From a checkpoint of a small multi-label image tagger.
Model: arch vit, norm layernorm.
Training: normuon at rate 0.016, 14700 steps, batches of 128.
Data: trained on reaction-diffusion patterns (Gray-Scott), 47500 training examples, 39.6 epochs.
Rows from block 2, named by matrix and row number. Rows with one number belong to one neuron. Each number is 500 + 50 x the weight over its row's rms, rounded and kept within 0 to 999. All counts start at 0. Numbers have three digits each. After the name is the row's rms in percent of the matrix's.
# gate: MLP gate (model.blocks.2.mlp.gate.weight, 768x384), inputs 320-383
# fc1: MLP up (model.blocks.2.mlp.fc1.weight, 768x384), inputs 320-383
# fc2: MLP down (model.blocks.2.mlp.fc2.weight, 384x768, transposed), outputs 320-383
gate.453 103:443437508551504437486433456505586469541488500534492444500566520495430434523549578442496588550565487481468543489551510521424509501535428484515455406447488476573531528575515595498478489455399547
fc1.453 094:499555467556520499463456453518549596477500573550414475538469486483440414457473571491608508519411434456581494515435470552550518510468551517556425518517488478441437529491497574587492475475500480
fc2.453 072:491517572474486405452495467405565610533597550436536520460573540546539462510490461355516496575469514502581435541478426406506397481433469501503516420527522424540511464523459473520529494504451466
gate.454 104:529464523432510463501493421495432514536479450477524596506485547510568547513436589472448604508474396452477439546473443532444486456516471498530503479390451592511537550504530570464467479456510466
fc1.454 096:483526489506433490397463466484489450455547512538498473583526540531504479491499517539467548537470377574444513574467447556487439531539537444524546576470399522466497578437474442547495505492545454
fc2.454 094:440500519502567532433509465467634475522475563485486450422482478554559452478564505453524389566489466518538560514561506503527389412532444420520499437503523508330560500483417521451578525545465510
gate.455 092:481536539461549566487442569572508483550524454541443496479499490459534502525522609621502373473581462469503444508553457511637472500552378528501501474418501560607479466521455512498580593538445542
fc1.455 100:498407461444496487561428489542468530440450578398517499528415610480534444503490475417530501539510518471441482515487469555433479520511595450485598347450518505437463556542481497404519505485463510
fc2.455 068:616520535409485483513570492424470538420462486453551433533581389505507490476475446564538508518369481496541527474467543440489472439427542455586432468521517474602481476504475570512429491476457489
gate.456 103:484535467519594543511490549517497478485494495457428470507413433511434366525457493524507557478584535466603458509570563392508533416520553479518424528444492558508542507616470571497551571444490503
fc1.456 096:509515410439398578492583544549569442541551457449474504448371560506455521472437491472500483521497474413454541469532497580503546469505444526557513539510539435531472526447508404455481471517530545
fc2.456 056:497485448444542548502450361509525432402381491494551567545476473562465518518450474552555625443452477514468453479514537503461602508603567434524474525362536379531490529488583586446501434557480540
gate.457 102:510471507540471516410411548506503460496505429491529600452452530568564398500457450504458600491573558468604584473429463534394440539409476572492497478483591557438479450533517450519516488503386504
fc1.457 099:457582498476489491466523558453484465522554559486601495471490485488452484476533601506475568444576576507571556468417617426513459541448451467517458529416530539463501521506552402565484535481464512
fc2.457 118:510419508552469552506540483493501492491541558481527592477504421528450442445550582455531549510499529558463417555527533545473484559501603421523489464476490451490524439449526541428510486543548531
gate.458 102:526439423442480479534519476447523491553530496419462441439423532507445365429608437474521504523512509560493467506502524604508540520511518507530502559515448541408405471518537509583574456468487426
fc1.458 094:486485423612390503437526492469533516455461431520508400449609441521491630555467501472504516510539516405579540492512509517511499490525503525492537423572548555546506588504548535506475542469490608
fc2.458 113:540576547429591547583577436536463482436492525500492631487531491538433375542572398497548578490372549450471447541518477438494485434481519542501537505584416480507516555597425468482547453506463482
gate.459 105:485423488458547448502484498397599502473542498654504414505530486440501444535372440468497474562501529430483548482473497419533510418525522441472531465474501585509412568445521519575445476469516508
fc1.459 106:496443549549508466524498529493436471411538441580445572513461548562436397464574585609487531487497488539434456543487467544517457593429507461601514485442522463426541494523505443534402436523421613
fc2.459 066:507430429457498440544497492505479412491450486578512532487440469511520431558515526516451556550506565537551437532468456585492551581480509406527550617493524427429455386416541486572466433545470561
gate.460 105:502445429505571517498520590492489401466505462567491550465383508459524457416546464510505467582529429546515425479527484405553475547538530480492498508542509488469628504518566502464511540479492511
fc1.460 099:495551519436500531526485561541535453520505459485538468531380470499429589525559472470514499503561486475589533390456570508462553477608496532548528392533495453499465482559518535469498463519534552
fc2.460 106:560511491488409496530447580545592517508457532557543501434604426440404494497498489477520491369451561423513431541588431537556478445434537583490549429508518413503490494476541569531454442495484570
gate.461 099:558514419490552506647474455583458462517531491524435516630447539521460518471577534395485527524548531496506528537484579520462433529538553435562488467499527489565540562573470546492486415492535519
fc1.461 102:425535504536484541522513443567504402482508563472486535532560441589512550366547603484471449508497427507535526513479406462539436515461510481520531480519502544491558520525506602500472453529417454
fc2.461 083:396569493522416591516515549506429530588489421468381540548525511516522527458491481622465499450443456505539526467512493499499497503433463517501513504481530498434487469483561467456525556549528421
gate.462 098:456554461485494496501551391460483428579563468493506448478461504589477508553490548396503521443521572545509516436506573487510504552519504496509385487433467536527488467576507509522513551523549539
fc1.462 099:445428507533496502547400508537446539437484500459612489522496572469521482437523487614466381506415561484424375453509468508585497465489485515495454606641486536461574633486585483492483473524383505
fc2.462 091:524577510530477558496457553472465524539551527536447462531533559528499477478340488515550473422568494544515455495489512495549498460442492556455513564505498485503457509543428414464460488541542532
gate.463 099:581517408492423550526501500536502445481400514555547481561582535512437480454500469491505496481511510422472453518516453471480439512550463470496527549509432545493485485563516433509502465480563494
fc1.463 089:520442504541594498402477542563476463560445451543473474540524518541500586506524399578522488506520542568479526394589477526466474472560429461521493557455442539518497594485583472479518415530495446
fc2.463 078:483468531606442493535492501507543510559519531410571528413504504472478538474512452556414424363476462550466505416402524520555500504455491490489540487520457510457424465470520460473476527519413433
gate.464 097:492409482498527412416433450489533532584505491573475434527418487561490563450449500486435626491451490505411499455561581480607500433411554487543514587480441468471514426508564493437472508523624452
fc1.464 100:505561556509462473506449537565430474427360567486530598442537464393493451523476568462473400484445425484571499551461434498439574554506525528474560440507586489542483491507443509472529526474452480
fc2.464 099:450505469514615462453506502461574506526497516522498428509395537584456514574450503458515489494455498442576482434609492503529502431477475565551490580631534508531517518540522507509487552478578528
gate.465 100:542548552485583334409527522489522513412523525471464480492523574538494553521565459516492488542524532445540547488417412580555520466543454594529540470450449571589451555431505586504537475443482519
fc1.465 100:552453533492564465481661579431445458394500379471471449444537533534455545425558523551499485581530414535471482532474442507546482474519464624507635636492561502529480442498600531516488520560553434
fc2.465 099:427488515519503401470466520438479471534562459504519411493450533473471555483560478501486472483516484468550500458524496493513479441533535520515496583483572490495573529549549419435517492495588462
gate.466 102:441402441549488459384466572571527462453522485464516600555531375496460515482417478407451352487459459437423426505526585516585442551414545519499449549515567484483566500470466567560450512561569468
fc1.466 095:598568546470458535540569416470548472529431534539556499453503592504506517425584510568498504534498439429467532531493463541517441466535494505471522408461429492463481462561545514553555464382553528
fc2.466 088:480483527491469532540536557557537484415518474484481501540484401466528518479408496492514468618489576381574440487486523471599468482538483577507413505486506500470462438569564429563538546510555467
gate.467 100:538502631479603460518532525396416533524418513425493455562416526482485456470462445505443517560463474446532567506469418473540544505465448428576529500526421545502543542471565526586573513536489443
fc1.467 099:520522533446442456495312496506524522526495542545489492571493517505526479499556567613480509618493507532466563559555534417487560490497527507438489485499535529456479479527542534499558509526504438
fc2.467 086:478551515527477496500470547478453493504521386535434596470498537463593547521513447424524501442506582611505428501436543498567462522473473538429406502512493553508477481465510556467546462511545407
gate.468 105:551598414468542352479534493504556565494556525509446477595522466504458521463412471445557411585519473552522618436542569566499442449498463555539574486436578475565478427489421475535585512439471522
fc1.468 105:522492581410514520471486424447393513469482562526481488527462516485542436547498490567434522449465606492584506595418409542545563505513496500554498451522442533465469517501519655477379493547491442
fc2.468 076:547570547468439435435423529509511508482482479526493446553533493501510474580504461464445502433496537589535479498507498448481465514569545493580554440542360441515510428477447565524540502460491548
gate.469 096:508486487423404429599416463498470471563551477541403494483392513448552562468545590460503425483487483484464528449536554481610531528469416541447509545450516478478502612388467518530520487547457583
fc1.469 096:493476545532502563529475477530484533523522509529551520492477456541480430514461517424487493419484544533535469548484499430458484546599466462497518450497554490549455461513498488513480538462412476
fc2.469 065:497546544498610566488487573492484472528542588505486481506546517526469506447565459447499519484448544469535478478487525506461504483545435603487469478504516497497500484456564539455460502500453381
gate.470 096:459448520503510449543448392478471566505571446524376407507568489483543477556385464500467434533410506520487486594500579502488515578531446495604501516514519480539487483514523520502472498486513582
fc1.470 096:472520505537559626596525464489508600527467514483485529477537503461452478548457390465502518435431469536451440558467562515517454518488484463496464538508620448484592488537568515424519538523497536
fc2.470 066:560543465508563465513463532495540538455460397543504531473508492380413461429437458528532488516470508508397489610573514413622495421523421503456476424486429590434436465569539514432462559484392450
gate.471 099:466449529523543488511504462451533552640474422425462520529410597471523530460453507423483528454565508481440458486574535488550584474560522558504411390515516518614436522446545521543484519476409559
fc1.471 104:517445511410556498527467558508553578465497502469408460484480521425463541573631469524492454605549496437536461446473495471573511476362524532538521508483464516505575528471561443497494614513570453
fc2.471 114:530489461540481480472537486494548499454519547556417495467440499493476520547482385529538433449561560563450418494569497422471455535487428502569532525410554570560546557453420495518544506563458545
gate.472 099:429486441437431405439583470572424431479502466522461487482341496493527450496516494492514448520488513399506425560445536493525507490459469415380461594573613526524486496464519568535424458505544505
fc1.472 096:455473499503522517551378457483572556436512560527465555591540467510506515411491472514525531483510535461584545493520566443485584438456573592558531476565566499432587440504439458544479536466529492
fc2.472 115:436486478505485511547542584515543486554519472570515509511488467490433560528516576483473482478460510508478573509449559545473519508478417417481534444488496574498478497525461458404562459454608591
gate.473 098:525535464547494523505476499488471539448591445423521536432481396583403566502455484541498515529538493513548439425536508457540497473407426531584556546446475442489454508533556505501580424545355503
fc1.473 098:536530446574540515446529535458426576473489421467496527456452415526441549525576538518518547455555514534493462404400449575565437465401464480591494510507483539541484540545532491484562446544429481
fc2.473 130:526439573506464542476550502475575484503505586484498477505412558442560561517520533539485545496435499524456554513534513478452560473614547595507416555504450451524539544509395484627455477551501398
gate.474 092:450422424475567435533447494438596531499427565573458580465633529543523499507480437505457446455444474520520514508466447530523508565419486570550522483627561530494472423408545452551452395447506561
fc1.474 093:483460528496395507498549497567429546522543538425558484473422497456513550442521547493493520514497408534526448358523515511480510465479547480496461599477465414464632569528486522472458544506510449
fc2.474 092:447426522545585522444444543518479566463339413477412630449595520530552474500535581514553579500472563575493562457482526538499476490503512525517497515479516628438478558455546538427533514472548562
gate.475 096:513517539556546510617542581528550465504588469526524478519545510482568484472450454490431480514512570486456562445527534490491435428467540415513491558448524523440490401562470579511544512509541571
fc1.475 096:495559449525565523442534394509452580553500472582488590535582458394514595449502495524461407484536438464575523486629516542514500477534397575537507441496407501517466395480509537493456494464518491
fc2.475 123:561461561473519459467502542488631480491543448400527461561449497497572471565429533505580557460558541531457428429531540450448518561408530505483520531439524504431465475501477597490427420424495612
gate.476 098:511527530437533454569442492516515580533562634518451454497505526389489586566405434409480478407449404491520383487528427530428514485540518562571558524520502565527537482438438561420502462463454550
fc1.476 096:551502496509492481592490524444499545626514536465567426468404555405535554462435423362508437472524462462539403527563556513452483500531491555529492508495482484459443546468487646504446512477554471
fc2.476 067:554419426460542461524479526455468514502557535455485467535590575511480479467500442531616492476559528511579508513560500553506488545550405454370494482529480516509530345459523523487554486517499507
gate.477 101:484606529519493492560528467497484459469439526487463546550509517521582572478526460567495409551425411508503518465539591432512556484442519550513494531571555581572575528524544576447529550434455512
fc1.477 103:557590596485595488574524455445539404512497532503481514509556511490521578536521427490561515505427484476475455491462579460481438418507502585521526516464547477525496555597501617439450500472511576
fc2.477 118:499448539540495454480495500443437533464577498478527382486521371438552451455441529471528431461480515506520472567520437468479501506495488504542515559559538453558633407472535454487494488512486488
gate.478 109:451483487453460484431536493502539487465493534470492514651484491524530509509601453444526569464465498502504477545580603490436476518526530414482498457454554424487499510516500525481425543524438476
fc1.478 114:452508586537452534517450580555451540401512506495535518414444501340533501430510518516500485512467537489495614506433580573454535484548614570533456508505573489538509513575539509447482476533547588
fc2.478 148:380531574527529429602469451469468471457418571515426536511423479544483460475479486484513575586391461460420480459521528494497494538457433479459557532493408375502470540466508451536534458449564401
gate.479 100:576508461533432451515477575456557533562522504530422432414539437456471583556556569481423531509506580496530558454508534433516476585539476465469484533448533418588505498476519577454513461361511463
fc1.479 109:598441465422616562558451548448539536511516472471528532435456549559451471489508479397466486522477535486554491563467470600444562471472483488457451406426544520453319535505479482432439421552478506
fc2.479 125:441491551524551402481546545511550466444576461484559491490505466490513319472446511545499466536502434556509462603558472421480568574504490394533492478617475463524507497389557527422511495578613440
gate.480 097:514452572521395516480431422527444507441506456431500458539454515511492489425532505449510455458503378387539550486476450480498486486568506532476468500513457482512497459488514522605495471548512466
fc1.480 101:452551527463451568505402406507454434512549564512531564528522430435487524510606520450460430485463486510459447506537355472487528483524463541543462425519455454472422503431425533543496535487532644
fc2.480 089:533485494414435506530511499477549457462434524471538538562574452504476550520494518523463469453418534477474442545565476510477523470489511538582542518486472515491499570565582480502529500535559500
gate.481 096:473562467523470478432435437482485522491572490491576487503486443561553499580525477446530533506557464467503542413449470623419503517450490441374500509539546505509350504480531507514614440526520500
fc1.481 094:546461521487610449587544498484453557433483497421449496533573537474438482503414566562449444403554548521518610598477397377484451511512561435577466548456477475489564459523509564540496510509447521
fc2.481 077:474464483592465443542555428437538531429492617548560503492520455481513490520379538497577512440557566478476597484409476481470521526521488550440427522496552592524549606482478503432491507542407592
gate.482 093:625493420569464580542508581596493454420435480439504493514495475480464578521433502509460394548466471472492490467507442552515587404546496482526505497474435513495457465506556495410550427555534549
fc1.482 090:483471500499447429429497459453509495553427527578491540568536483456455485490472434452434480437465522551495463597597554476487489469462465436526541515448522539561480450447494475437514555474485452
fc2.482 142:461504482482512389553481514487468490522459495437503511508473501493493486358487485475487481466559591462452543457522516481492445543445395446551516477584455503466442471534458562544461477519460465
gate.483 108:452526471496454451503561523556430447568529504532476434503481530538544504489483492430585496496513441337466489596515597578435547460536529492612522498603475511510593421498442425538419507429476477
fc1.483 104:615435600487487468537564435485513497507557363470545498409530458465508507497599491600525547513528569568543521524512485563560553469480547477471526445521463495496515517492499485502566596658499542
fc2.483 136:608455545534604554496492563578507484581626497450431654533482536506557477504593529524427473567436492428475451534504523536462425590526478470579457529480549510433454505460603523437526454388447483